config = dict(
    dataset='synthesised sound scenes: up to three everyday sounds over a background',
    merge_dims=True,
    one_sided=True,
)
Rows from block 7 of a small multi-label audio tagger, named by matrix and row number. Each number is 200 + 40 x the weight over its row's rms, rounded and kept within 0 to 999. All counts start at 0.
Before each channel's rows are labels from the 100 clips, of 14976, where the channel reaches its highest value: "loudest" is the band of the loudest frequency at the time of the peak; "responds to" is what is common among them. Only what is clearly more common there than usual is listed. The data: synthesised sound scenes: up to three everyday sounds over a background.
# c30: last pointwise conv (model.blocks.7.c3.0.weight, 192x192x1), inputs 0-191

loudest: 2000 to 4000 Hz
responds to: glass breaking; coughing; first sound: glass breaking; first sound: coughing
c30.187,238,198,148,256,158,234,207,186,280,202,183,202,186,203,154,280,172,208,183,188,250,202,250,215,196,233,195,159,188,193,160,282,218,282,192,227,201,176,224,229,212,139,189,251,206,232,313,160,155,171,175,243,194,146,189,171,289,259,217,228,193,269,221,180,184,170,166,208,182,205,169,221,157,167,148,178,283,201,158,212,229,152,182,183,185,299,198,148,212,187,188,160,183,178,245,182,195,223,103,240,163,188,193,249,184,173,210,225,202,218,185,227,178,158,227,195,167,169,139,166,188,139,313,174,226,238,157,155,215,172,226,171,225,193,200,200,294,170,149,224,151,139,151,236,225,208,188,188,187,204,275,170,161,220,268,157,117,213,190,229,218,150,131,148,152,171,190,156,270,249,171,203,165,177,170,214,169,123,223,167,174,244,266,108,247,163,219,142,158,179,237,182

loudest: 2000 to 4000 Hz
responds to: bird chirping; first sound: bird chirping
c30.75,213,204,146,198,239,192,198,163,198,132,272,195,278,135,258,185,201,197,249,182,206,143,240,136,339,202,253,221,277,252,169,157,174,141,173,188,245,230,138,177,139,224,182,250,172,244,217,120,194,240,150,218,161,180,212,244,107,186,221,168,174,177,247,237,214,259,180,191,261,225,206,204,223,238,204,311,212,176,153,207,180,226,188,255,211,174,252,157,181,192,198,192,233,197,211,270,191,244,208,218,198,151,232,240,248,321,179,159,190,179,181,169,174,150,148,167,224,184,264,178,191,247,125,212,214,159,181,207,145,199,284,223,156,260,157,223,180,253,195,237,239,199,165,126,167,191,161,179,208,144,186,193,173,179,151,162,167,250,187,209,152,151,160,158,213,178,182,194,186,173,168,177,220,205,254,217,204,195,177,176,190,243,240,186,124,123,131,216,197,181,156,205

loudest: 2000 to 4000 Hz; 4000 to 8000 Hz
responds to: bird chirping; first sound: bird chirping
c30.92,202,169,233,157,295,205,225,203,130,141,216,207,208,217,189,200,222,269,269,185,253,177,222,199,374,227,198,170,164,242,172,186,195,198,166,152,252,214,231,190,180,180,182,206,179,292,260,248,278,255,212,196,237,171,195,212,170,163,186,135,201,175,242,169,167,128,214,185,231,161,173,184,246,190,249,174,176,194,163,198,207,182,180,181,174,127,154,202,173,147,137,190,150,144,179,189,230,300,215,199,168,232,169,241,202,152,148,214,149,255,233,159,155,206,230,253,219,171,193,197,187,177,129,224,153,215,244,166,194,151,215,210,183,193,168,180,153,136,172,230,145,185,205,151,235,221,143,129,254,188,171,205,221,161,151,194,167,161,161,136,166,156,127,178,262,280,175,176,173,190,186,193,187,266,208,165,182,237,136,200,149,253,229,144,115,154,200,190,169,186,156,170

loudest: 4000 to 8000 Hz; 2000 to 4000 Hz
responds to: coin spinning; first sound: coin spinning
c30.169,126,199,151,279,248,159,200,175,231,191,152,196,213,134,134,198,256,192,229,134,169,211,167,123,151,151,158,164,171,219,217,206,179,207,239,144,193,178,252,200,172,172,165,190,188,252,211,196,204,172,218,207,214,197,219,228,155,239,246,229,185,167,165,174,270,148,216,212,203,169,169,170,214,244,238,178,196,187,216,209,141,186,272,129,152,204,193,217,218,170,224,280,202,204,172,247,212,224,132,171,223,170,196,212,217,188,225,129,290,256,200,136,129,214,283,219,145,311,200,212,190,247,181,161,234,165,253,219,184,262,159,229,233,187,144,232,219,190,105,167,189,195,250,188,166,204,185,291,141,200,177,200,220,169,151,233,152,211,210,264,238,190,287,232,177,234,133,245,241,182,237,177,128,154,209,229,213,151,240,234,256,190,187,221,154,262,193,262,148,133,281,219

loudest: 2000 to 4000 Hz; 4000 to 8000 Hz
responds to: rain; number of sounds: 3; howling; muffled (low-pass)
c30.175,181,199,228,182,173,252,251,238,225,186,207,217,200,216,170,179,216,140,167,167,204,151,237,166,188,219,193,199,168,180,174,195,182,256,220,235,293,203,155,130,152,150,194,189,183,216,210,236,248,188,266,189,249,206,193,179,228,196,274,177,182,180,148,158,141,258,213,180,294,216,281,245,201,163,185,204,178,134,221,185,149,184,313,202,238,224,186,161,315,173,234,256,243,147,245,166,176,220,202,228,157,186,218,205,143,179,214,222,116,204,203,217,228,177,252,190,272,135,177,234,222,123,267,192,192,211,232,252,233,154,253,192,194,198,224,215,225,203,245,201,202,221,219,208,285,174,206,219,198,211,276,170,189,188,186,196,202,171,134,170,177,166,152,165,162,136,202,172,141,262,237,160,281,216,143,214,272,171,151,210,145,219,222,149,196,206,326,152,256,233,116,173

loudest: 4000 to 8000 Hz
responds to: spray hiss; first sound: spray hiss; zipper
c30.147,198,140,168,208,241,212,176,221,265,196,300,226,304,213,283,222,187,179,203,275,242,245,187,193,200,186,229,184,204,197,213,147,221,275,268,205,206,211,195,180,215,224,205,181,163,383,184,172,175,173,155,173,176,171,214,137,155,251,211,198,166,212,268,266,184,170,157,182,254,292,165,267,182,158,162,261,221,178,190,221,204,204,157,190,189,150,182,174,220,197,211,234,172,159,279,165,208,172,202,241,179,167,234,244,191,298,225,255,166,210,152,175,201,182,204,188,228,142,186,208,172,184,201,188,230,115,162,168,200,152,177,188,223,216,170,235,204,214,125,208,210,182,193,244,204,137,171,269,219,120,233,225,190,218,205,153,241,256,183,249,224,140,229,150,194,238,273,202,196,132,156,177,222,140,214,171,184,180,191,151,227,188,203,209,193,201,151,151,275,278,165,205

loudest: 2000 to 4000 Hz; 4000 to 8000 Hz
responds to: rain; number of sounds: 3
c30.13,192,164,192,127,188,164,178,218,158,315,229,216,155,204,197,237,250,261,199,198,226,284,196,260,261,188,183,189,203,183,172,181,285,167,204,261,149,224,215,172,189,221,212,197,158,210,145,191,201,243,246,154,188,159,212,163,173,195,235,247,182,151,140,186,155,235,198,237,223,189,196,214,232,189,227,194,182,260,196,221,188,168,179,183,192,211,219,204,244,214,196,198,165,252,196,195,249,227,238,213,207,188,151,252,112,170,314,257,152,280,225,222,235,131,264,190,194,165,258,192,208,170,201,174,235,255,207,204,305,225,292,236,185,194,185,212,284,197,303,246,172,156,211,167,254,189,242,208,121,222,228,237,187,226,187,153,188,159,224,162,153,239,229,172,245,220,158,191,214,147,249,212,195,122,147,183,282,180,223,143,140,175,187,178,150,298,261,257,222,173,196,180

loudest: 4000 to 8000 Hz
responds to: zipper; first sound: zipper
c30.89,210,164,182,200,232,148,201,256,226,179,187,166,162,256,189,189,205,230,216,225,217,194,154,206,212,163,215,172,183,233,218,182,146,188,169,176,172,190,210,258,209,196,242,145,212,194,162,164,261,267,140,200,166,226,185,238,186,197,206,242,186,225,195,186,227,187,182,218,175,199,179,187,206,256,188,312,198,198,302,264,244,251,185,274,182,240,245,229,204,185,235,274,198,217,141,187,240,199,199,233,264,167,199,208,206,241,182,165,269,220,172,209,167,217,197,201,247,147,235,231,221,238,185,222,279,199,233,167,216,219,253,309,265,286,241,222,149,225,285,212,183,339,256,208,130,239,171,170,238,203,170,183,274,238,213,239,189,258,305,253,134,251,185,240,204,250,219,168,186,241,185,210,167,245,234,216,207,212,198,177,186,208,186,210,184,148,135,243,293,298,225,262

loudest: 250 to 500 Hz
responds to: wind; text has "noise"
c30.28,203,176,219,158,215,186,142,153,154,202,146,183,215,173,165,172,184,246,230,234,190,158,221,273,183,175,198,239,216,151,180,149,204,101,107,137,180,193,190,197,204,199,194,143,137,169,114,157,246,297,218,180,207,209,197,223,195,151,246,271,202,149,207,210,198,197,216,145,183,193,245,223,173,219,193,170,215,136,230,222,366,225,256,169,133,162,245,238,205,224,151,271,163,206,170,216,256,167,126,160,229,173,164,226,221,188,199,128,346,181,239,128,122,236,179,230,166,196,202,235,212,247,166,208,195,167,203,259,210,187,195,232,301,180,225,198,178,165,204,224,180,249,201,181,218,185,214,152,229,257,197,189,262,170,203,209,186,222,214,153,187,189,210,283,173,162,197,247,146,187,200,146,246,205,202,173,207,181,169,188,184,232,153,224,165,155,222,148,158,158,215,176

loudest: 500 to 1000 Hz
responds to: barking; first sound: barking
c30.0,192,136,244,191,254,220,242,163,243,268,248,212,217,183,226,174,202,150,168,181,221,183,236,257,268,230,176,205,130,210,169,207,284,193,203,221,134,237,172,127,181,225,190,212,165,188,177,190,243,210,285,223,134,147,221,230,199,215,178,161,235,189,225,179,250,176,188,195,239,212,147,204,196,174,267,234,177,167,239,128,247,201,170,157,237,186,204,200,242,158,231,162,212,226,160,182,127,230,207,169,263,177,177,178,256,171,213,183,186,178,174,222,171,195,254,196,177,220,206,89,121,173,151,167,176,243,218,182,231,196,247,313,158,222,209,177,123,234,141,269,182,248,165,196,154,302,213,262,228,213,205,166,146,166,185,201,188,247,226,227,105,186,178,188,267,210,166,125,172,265,183,178,210,267,161,220,194,316,171,118,245,262,205,245,206,183,192,248,210,187,199,183

loudest: 1000 to 2000 Hz
responds to: beeping; first sound: beeping
c30.107,162,235,206,163,236,185,162,198,181,202,197,168,184,222,256,131,220,189,256,215,167,208,265,227,225,183,267,262,155,234,152,143,188,183,200,163,245,191,195,233,181,148,175,196,232,139,146,142,212,274,110,153,202,264,149,249,155,206,182,223,191,203,186,212,206,193,198,210,201,265,186,178,221,241,211,201,281,191,276,211,188,251,184,163,190,185,259,169,185,190,189,223,180,230,234,237,237,241,269,171,192,176,173,172,217,232,182,203,189,137,162,205,160,176,258,226,216,183,278,214,188,277,253,268,227,151,227,186,176,228,164,229,238,219,242,238,182,200,204,208,237,235,200,164,136,204,178,225,239,244,202,142,216,226,242,137,198,223,316,273,185,315,222,173,159,197,246,182,282,237,185,250,128,220,115,206,138,224,163,195,175,230,166,227,255,234,146,284,276,232,110,224

loudest: 4000 to 8000 Hz
responds to: zipper; muffled (low-pass); first sound: zipper
c30.159,217,183,194,221,206,214,177,256,236,167,222,140,142,325,288,188,280,250,142,172,253,223,222,150,251,210,162,178,231,189,94,193,167,219,203,209,231,262,177,213,177,229,217,197,270,221,258,205,179,194,157,196,208,283,219,162,145,174,148,137,179,228,133,152,155,158,153,288,174,192,224,133,243,213,145,227,196,157,232,170,160,173,126,186,188,152,206,166,196,237,190,219,167,216,191,135,200,177,219,218,190,182,206,172,172,292,233,159,129,269,185,235,185,204,204,234,265,227,216,188,260,273,192,208,223,191,193,237,197,202,220,220,206,181,189,220,136,208,234,178,192,221,204,153,160,200,204,147,202,174,237,153,235,248,165,224,201,177,222,198,103,193,236,165,220,212,205,191,198,219,197,225,210,199,164,209,249,243,295,124,221,155,240,219,256,281,221,270,308,216,249,206

loudest: 2000 to 4000 Hz; 4000 to 8000 Hz
responds to: glass breaking; first sound: glass breaking
c30.132,289,218,279,218,200,232,176,215,196,164,184,216,209,239,196,329,189,113,170,201,210,295,235,214,275,261,222,176,297,253,185,184,166,196,185,253,202,247,151,223,199,192,174,271,233,243,202,195,235,171,190,209,251,227,201,171,163,261,200,181,213,206,184,187,202,225,129,206,208,240,226,189,183,133,266,196,231,286,191,214,181,197,168,180,159,200,189,193,242,172,204,197,216,220,192,178,229,267,275,213,159,175,254,215,189,166,240,259,180,182,213,226,230,214,226,241,238,168,177,147,276,180,239,212,179,254,145,182,249,226,224,167,183,209,219,195,206,177,112,257,252,152,187,277,195,177,148,191,123,193,229,141,181,243,215,231,152,184,212,198,164,168,171,203,173,221,171,102,232,196,148,195,132,182,251,234,233,121,225,133,178,93,148,147,252,196,176,146,147,216,210,240

loudest: 250 to 500 Hz
responds to: electric buzz; number of sounds: 3
c30.58,137,250,185,172,308,99,205,211,195,194,211,160,179,183,140,186,325,211,141,176,221,162,181,134,172,173,164,172,141,157,225,155,188,220,212,171,200,223,211,248,202,326,178,239,253,213,247,192,208,284,200,219,174,194,169,293,161,209,221,224,324,235,200,211,230,307,206,170,190,257,165,176,224,221,141,185,190,230,163,236,270,156,183,194,235,131,260,183,215,185,216,225,207,188,156,205,200,195,171,191,181,245,178,214,275,201,196,212,225,136,160,180,187,127,145,190,159,205,184,159,167,195,193,258,256,212,212,102,246,166,147,207,245,238,211,205,217,262,252,239,175,185,188,165,171,158,197,199,182,173,141,213,183,193,219,202,171,266,183,200,154,286,149,163,174,191,160,127,190,159,185,182,232,265,211,203,200,182,206,201,211,208,218,161,223,211,259,218,270,212,182,188

loudest: 2000 to 4000 Hz
responds to: coughing; first sound: coughing; muffled (low-pass)
c30.68,280,157,154,227,220,235,171,252,289,211,205,227,169,170,196,186,200,215,256,237,274,169,204,143,216,205,183,177,218,198,185,202,154,215,160,163,290,188,162,206,178,202,130,156,169,248,180,161,201,215,177,203,206,156,247,194,219,175,210,219,196,134,228,204,176,202,133,217,251,224,199,177,235,204,191,165,216,181,137,228,154,145,200,239,198,225,278,180,145,169,263,185,164,164,167,200,142,348,218,216,231,191,145,257,178,150,218,142,185,213,222,227,162,207,215,223,199,219,186,160,193,248,219,175,184,243,236,246,163,151,256,206,183,208,138,201,207,156,155,171,179,157,158,186,229,184,231,214,233,151,198,157,250,211,312,246,137,218,211,201,238,144,139,275,237,278,140,169,305,241,199,184,161,208,167,164,139,177,149,209,190,272,307,157,195,174,174,232,182,194,278,216

loudest: 250 to 500 Hz
responds to: mooing; zipper; first sound: mooing
c30.108,204,247,216,235,160,239,258,174,191,178,164,180,236,154,176,165,142,165,195,181,144,264,243,219,191,193,137,176,280,242,291,214,167,154,234,166,227,190,197,212,194,197,178,203,138,215,191,230,239,210,214,178,171,228,209,163,172,249,210,187,149,219,202,177,234,185,291,245,169,199,217,142,168,204,295,258,200,169,134,213,164,222,281,220,192,219,204,197,177,146,218,195,174,168,214,206,251,217,195,229,268,185,181,278,189,224,227,241,173,183,290,165,136,173,251,213,226,219,188,206,197,218,170,133,160,183,195,257,161,225,242,190,172,191,221,239,224,182,197,253,176,221,192,232,154,194,111,198,185,204,145,185,226,222,208,283,178,131,183,184,143,186,219,239,307,244,213,261,146,118,167,112,97,148,223,225,142,252,199,141,132,202,194,293,217,143,178,201,236,206,174,273

loudest: 4000 to 8000 Hz
responds to: spray hiss; first sound: spray hiss; knocking
c30.121,219,140,251,173,211,227,203,160,234,207,209,270,209,180,244,186,152,177,174,276,197,213,238,229,186,235,183,185,205,197,202,142,213,205,209,241,238,168,139,324,251,199,177,190,176,187,160,230,165,167,147,212,102,192,203,236,177,158,140,231,172,165,251,196,237,238,196,228,190,166,229,259,272,175,203,247,162,223,218,147,138,224,137,227,184,163,185,222,168,264,147,169,196,176,187,245,166,148,142,176,166,231,238,234,218,228,251,201,169,173,180,239,232,213,180,150,201,144,205,205,239,219,184,217,262,222,190,205,185,179,212,187,169,249,234,254,215,266,284,162,291,218,222,279,149,171,227,243,173,222,153,312,206,105,178,164,182,158,254,189,293,223,171,201,199,199,202,205,151,136,250,224,180,174,249,219,187,217,213,198,247,156,198,153,261,185,208,115,170,329,178,215

loudest: 2000 to 4000 Hz; 4000 to 8000 Hz
responds to: rain; number of sounds: 3; reverberation; text has "reverberant"
c30.157,189,203,219,170,236,151,177,244,200,250,193,178,133,139,197,190,204,224,306,187,213,200,236,211,297,288,187,198,217,222,175,238,235,244,178,205,216,199,163,114,138,251,174,228,136,287,201,140,159,182,195,150,232,230,185,134,178,173,213,202,181,176,185,151,207,199,151,200,195,176,263,185,207,148,169,187,188,173,228,185,208,229,193,169,184,263,177,152,276,263,205,147,276,200,177,268,197,256,226,172,180,279,119,208,132,180,254,202,218,216,150,170,206,223,221,285,220,186,150,223,251,131,240,147,182,212,240,203,179,152,227,196,230,149,201,171,222,244,229,171,126,150,280,174,269,193,201,177,197,179,201,274,170,151,161,206,170,191,189,225,168,211,158,141,162,148,156,149,207,286,155,212,125,262,212,203,199,206,121,165,132,200,192,182,171,207,265,154,187,170,174,235

loudest: 500 to 1000 Hz
responds to: barking; first sound: barking
c30.123,243,239,159,172,174,209,193,165,191,205,186,298,179,162,155,175,169,175,240,161,214,223,204,193,194,158,270,237,129,202,235,190,275,163,260,221,156,230,174,187,200,260,188,188,205,224,210,207,174,165,226,177,188,149,164,163,276,206,172,265,248,184,234,234,201,210,172,183,182,224,206,339,234,142,144,165,214,207,165,149,263,187,144,136,170,180,161,282,239,198,260,243,273,152,187,240,182,176,213,214,274,201,266,236,226,210,226,261,125,158,163,151,169,159,231,237,276,154,161,206,254,154,228,166,208,266,252,201,236,176,193,266,208,181,200,217,164,256,178,187,216,234,157,234,204,290,300,245,192,168,164,182,293,192,161,184,231,199,200,205,181,203,166,145,249,148,201,184,188,164,212,134,200,206,176,193,242,261,190,136,177,191,217,224,162,132,169,177,272,226,208,222

loudest: 4000 to 8000 Hz
responds to: zipper; first sound: zipper
c30.161,133,145,244,209,151,141,268,151,222,239,283,232,296,175,239,233,190,262,186,220,210,251,292,202,256,207,184,210,178,211,172,201,181,174,218,199,160,172,156,149,216,168,167,259,197,273,250,237,227,217,190,193,218,203,169,160,153,273,237,228,233,211,212,215,194,176,181,156,225,255,170,199,159,178,120,210,115,179,226,221,230,198,214,152,182,180,196,209,203,221,179,167,102,157,311,139,242,203,145,293,146,272,214,176,196,236,138,234,219,240,213,225,214,147,197,194,270,209,194,181,167,245,197,195,237,148,187,263,188,205,209,209,204,241,212,253,191,150,214,281,207,183,206,214,286,158,143,165,212,178,250,208,190,265,180,201,264,197,178,183,147,156,180,138,240,150,280,141,160,177,195,199,218,217,199,159,151,197,172,182,122,188,147,229,208,173,160,190,272,217,150,228

loudest: 250 to 500 Hz
responds to: speech; number of sounds: 3; first sound: speech
c30.170,283,197,189,174,175,175,242,211,200,154,220,212,186,180,172,195,211,189,243,238,207,162,204,192,136,155,223,176,224,294,183,210,205,177,174,179,207,141,160,183,261,187,239,191,242,215,194,193,239,247,158,196,196,237,234,177,158,203,211,144,214,224,245,279,228,182,247,260,252,154,165,201,214,273,245,205,132,248,175,257,160,237,150,218,271,180,227,258,151,215,276,203,160,260,175,193,221,193,308,161,143,221,182,162,237,153,241,264,224,174,141,269,281,218,142,239,213,134,205,227,229,207,247,233,194,188,173,228,191,153,163,174,218,189,170,215,155,145,267,175,218,204,139,166,175,130,214,190,214,208,180,195,110,204,237,159,264,209,183,156,229,333,180,210,194,174,251,146,242,145,184,216,209,157,214,146,198,187,242,141,198,174,113,178,258,247,143,166,200,198,122,208

loudest: 4000 to 8000 Hz
responds to: zipper; first sound: zipper
c30.31,217,242,252,177,147,233,233,199,218,206,168,272,174,199,168,209,182,216,228,170,215,167,153,228,189,220,161,201,155,164,183,222,248,200,166,232,223,180,183,193,243,197,216,167,177,208,233,275,183,278,267,243,156,151,188,270,175,209,182,177,236,267,220,134,136,224,238,198,218,240,234,171,203,222,241,203,186,168,199,214,182,208,152,112,224,124,163,194,226,176,213,261,225,224,207,214,224,224,262,269,151,231,233,185,217,169,143,344,181,219,193,156,165,184,188,211,240,175,219,147,254,185,128,224,225,210,141,139,127,167,174,167,141,224,220,207,226,192,163,209,221,211,226,170,209,169,148,220,216,165,187,198,188,270,269,161,285,207,172,268,195,176,215,152,279,153,296,198,290,179,231,205,186,196,207,207,137,194,223,214,106,128,187,149,251,289,195,173,242,241,188,280

loudest: 4000 to 8000 Hz
responds to: spray hiss; first sound: spray hiss
c30.128,211,161,115,185,183,192,213,171,281,188,177,187,255,234,219,218,238,170,204,163,258,146,286,194,183,265,255,212,234,216,212,195,216,198,166,166,172,195,193,203,234,153,234,151,255,244,183,184,185,229,166,183,182,198,220,246,169,246,214,251,235,208,273,227,194,194,245,170,289,293,135,229,185,288,227,239,174,153,210,320,223,298,202,326,179,134,251,202,219,206,177,169,249,194,227,204,251,158,120,229,204,176,169,196,151,249,184,195,135,203,234,169,154,119,159,155,246,238,167,148,159,114,179,148,215,137,163,236,106,206,170,159,174,211,205,251,233,223,196,137,155,201,195,196,176,150,208,225,211,194,195,184,165,190,226,161,258,176,191,255,243,156,179,171,205,150,251,292,173,183,190,186,160,166,199,183,197,159,163,185,199,232,215,227,175,190,173,184,175,182,222,183

loudest: 4000 to 8000 Hz
responds to: number of sounds: 1; background: none
c30.36,150,216,171,240,182,162,183,202,381,140,196,149,181,260,225,266,285,218,148,166,361,251,237,235,144,183,211,123,121,170,195,253,157,213,184,220,233,135,298,232,188,143,218,152,278,191,163,152,186,182,198,221,218,213,171,180,180,147,238,196,205,181,208,191,137,202,183,250,256,192,258,228,253,196,140,203,203,207,171,133,146,181,190,147,166,192,202,165,241,196,190,256,173,189,248,195,186,208,204,195,160,209,194,212,164,281,183,147,159,201,274,150,220,211,200,146,178,248,193,240,201,233,217,196,214,185,190,292,189,188,284,224,212,158,158,220,187,257,252,164,219,186,179,178,203,224,229,220,146,242,260,233,234,195,155,166,209,173,216,226,229,153,209,223,193,229,165,266,196,179,244,237,232,200,213,237,261,180,222,206,202,204,186,177,182,210,210,236,185,191,181,171

loudest: 500 to 1000 Hz
responds to: barking; first sound: barking
c30.114,308,114,218,192,176,175,188,168,195,207,188,291,175,179,247,139,196,114,198,129,215,209,201,241,198,255,244,158,208,218,257,220,265,230,202,200,191,210,175,229,146,167,209,204,150,224,106,191,170,168,165,172,150,157,113,162,274,171,107,215,247,138,200,226,159,101,135,223,112,220,151,295,197,198,189,143,177,217,238,126,195,244,101,133,172,244,170,256,181,240,230,193,252,208,184,202,234,208,212,178,244,159,213,136,217,206,188,185,177,155,198,214,156,172,186,206,169,188,151,198,196,173,242,186,202,245,200,170,166,222,216,188,174,182,221,169,159,241,185,135,208,236,202,275,153,325,198,234,227,230,149,136,187,165,181,235,170,162,260,208,173,195,189,192,238,210,206,198,167,241,192,202,185,213,178,214,159,287,216,166,215,162,222,176,165,161,180,172,176,171,216,176

loudest: 4000 to 8000 Hz; 2000 to 4000 Hz
responds to: zipper; first sound: zipper; muffled (low-pass)
c30.189,258,203,194,139,157,188,237,251,203,154,183,174,208,211,246,181,184,153,247,163,215,198,258,217,193,212,161,255,182,244,181,189,144,173,229,250,199,156,171,165,247,212,167,218,212,177,157,282,220,183,222,256,220,188,169,179,230,231,173,202,237,261,206,159,157,122,243,227,210,201,216,182,191,209,225,210,222,266,191,279,209,183,157,190,187,197,190,301,152,174,274,189,180,246,182,181,281,181,242,221,224,231,222,150,182,214,139,247,198,239,115,186,150,181,150,167,251,232,148,167,257,171,183,155,165,157,220,237,281,184,189,195,189,189,181,175,199,183,209,221,163,198,204,213,175,183,255,168,160,100,219,151,295,226,171,254,229,230,177,136,244,165,193,167,154,139,282,212,167,137,166,163,208,150,240,141,180,223,133,229,184,140,135,157,291,135,157,112,214,246,177,279

loudest: 500 to 1000 Hz
responds to: barking; laser zap; first sound: barking; phone ringing
c30.125,216,122,246,225,238,271,168,193,210,180,193,222,184,204,288,140,209,238,241,238,229,168,174,175,206,183,243,229,262,265,190,263,282,204,162,206,169,162,269,210,179,178,247,234,199,214,240,225,153,201,185,290,205,195,247,246,173,230,179,205,214,296,193,239,181,198,213,154,216,163,179,151,176,187,194,179,234,188,217,177,209,201,157,197,201,239,208,215,218,199,133,160,180,219,184,191,180,257,140,185,191,160,166,220,226,162,168,101,222,271,302,261,153,241,192,205,188,188,222,220,250,167,186,220,176,168,183,221,217,182,172,231,225,190,165,207,237,186,142,173,182,165,228,257,175,222,232,278,198,199,222,159,140,145,193,278,203,224,254,256,125,123,205,206,155,257,216,221,148,287,140,220,160,280,162,229,200,327,142,203,267,166,210,176,246,216,218,185,136,269,151,166

loudest: 1000 to 2000 Hz
responds to: hammering; muffled (low-pass); beeping; melody
c30.54,198,228,151,199,159,175,174,212,193,199,186,163,169,288,165,222,153,255,238,149,202,247,302,286,173,238,207,223,232,218,201,184,136,138,191,137,248,159,179,158,158,99,204,193,187,161,238,206,183,150,219,198,197,201,217,163,205,275,229,195,202,204,179,187,254,200,223,156,285,194,229,192,174,148,252,162,260,137,198,202,190,180,240,104,161,218,187,197,186,184,191,231,217,202,184,283,240,247,194,167,125,200,171,229,161,187,140,243,232,156,178,189,187,228,216,284,218,196,192,173,185,122,272,174,113,182,195,230,197,189,204,248,277,214,174,194,201,119,147,226,185,116,281,202,210,148,195,169,214,175,160,176,175,153,190,174,206,225,161,156,211,166,167,170,272,258,201,160,215,225,118,197,120,293,170,225,156,221,217,181,225,272,147,234,181,207,215,222,187,265,186,151

loudest: 500 to 1000 Hz
responds to: barking; first sound: barking; church bell
c30.145,197,190,158,158,288,155,208,194,190,223,153,165,208,221,208,168,205,198,191,147,187,160,204,220,189,267,226,204,195,175,160,152,236,221,200,273,205,201,207,218,178,192,228,211,214,143,114,155,201,186,212,274,295,289,193,177,223,160,256,200,231,217,149,253,199,249,187,204,285,178,222,225,192,211,223,198,178,144,150,218,260,249,196,195,243,167,212,249,278,246,164,140,235,191,186,161,186,263,195,146,246,217,195,180,233,192,195,194,233,215,252,249,196,236,151,216,223,219,201,246,204,163,180,194,166,203,249,211,217,155,160,145,232,247,251,217,184,190,191,183,181,198,163,254,116,191,293,262,258,152,236,178,190,158,202,228,181,192,142,264,241,228,155,225,182,99,244,205,213,198,141,234,220,221,164,185,262,277,281,341,248,230,234,245,295,249,148,161,192,191,222,183

loudest: 4000 to 8000 Hz
responds to: spray hiss; zipper; first sound: spray hiss
c30.142,207,156,199,178,173,172,186,206,282,155,284,155,259,177,246,243,138,204,193,157,256,216,137,157,183,171,174,204,196,174,178,175,256,217,225,136,150,226,183,154,221,206,208,157,122,280,133,190,179,211,238,145,179,159,220,188,175,278,207,208,167,212,203,256,164,209,159,196,236,309,183,243,150,209,158,219,202,198,171,179,213,147,165,176,205,140,237,220,213,180,233,224,192,181,283,145,205,196,190,248,182,178,203,196,241,277,213,241,142,209,177,168,174,184,182,220,253,144,153,157,242,133,148,169,195,154,181,163,111,197,185,220,189,187,128,257,197,248,165,200,136,181,167,197,158,170,244,171,219,165,256,174,233,230,186,163,238,184,209,230,203,168,172,107,223,137,311,247,140,154,183,140,190,179,245,158,189,141,194,147,192,200,151,231,209,187,151,132,254,288,182,165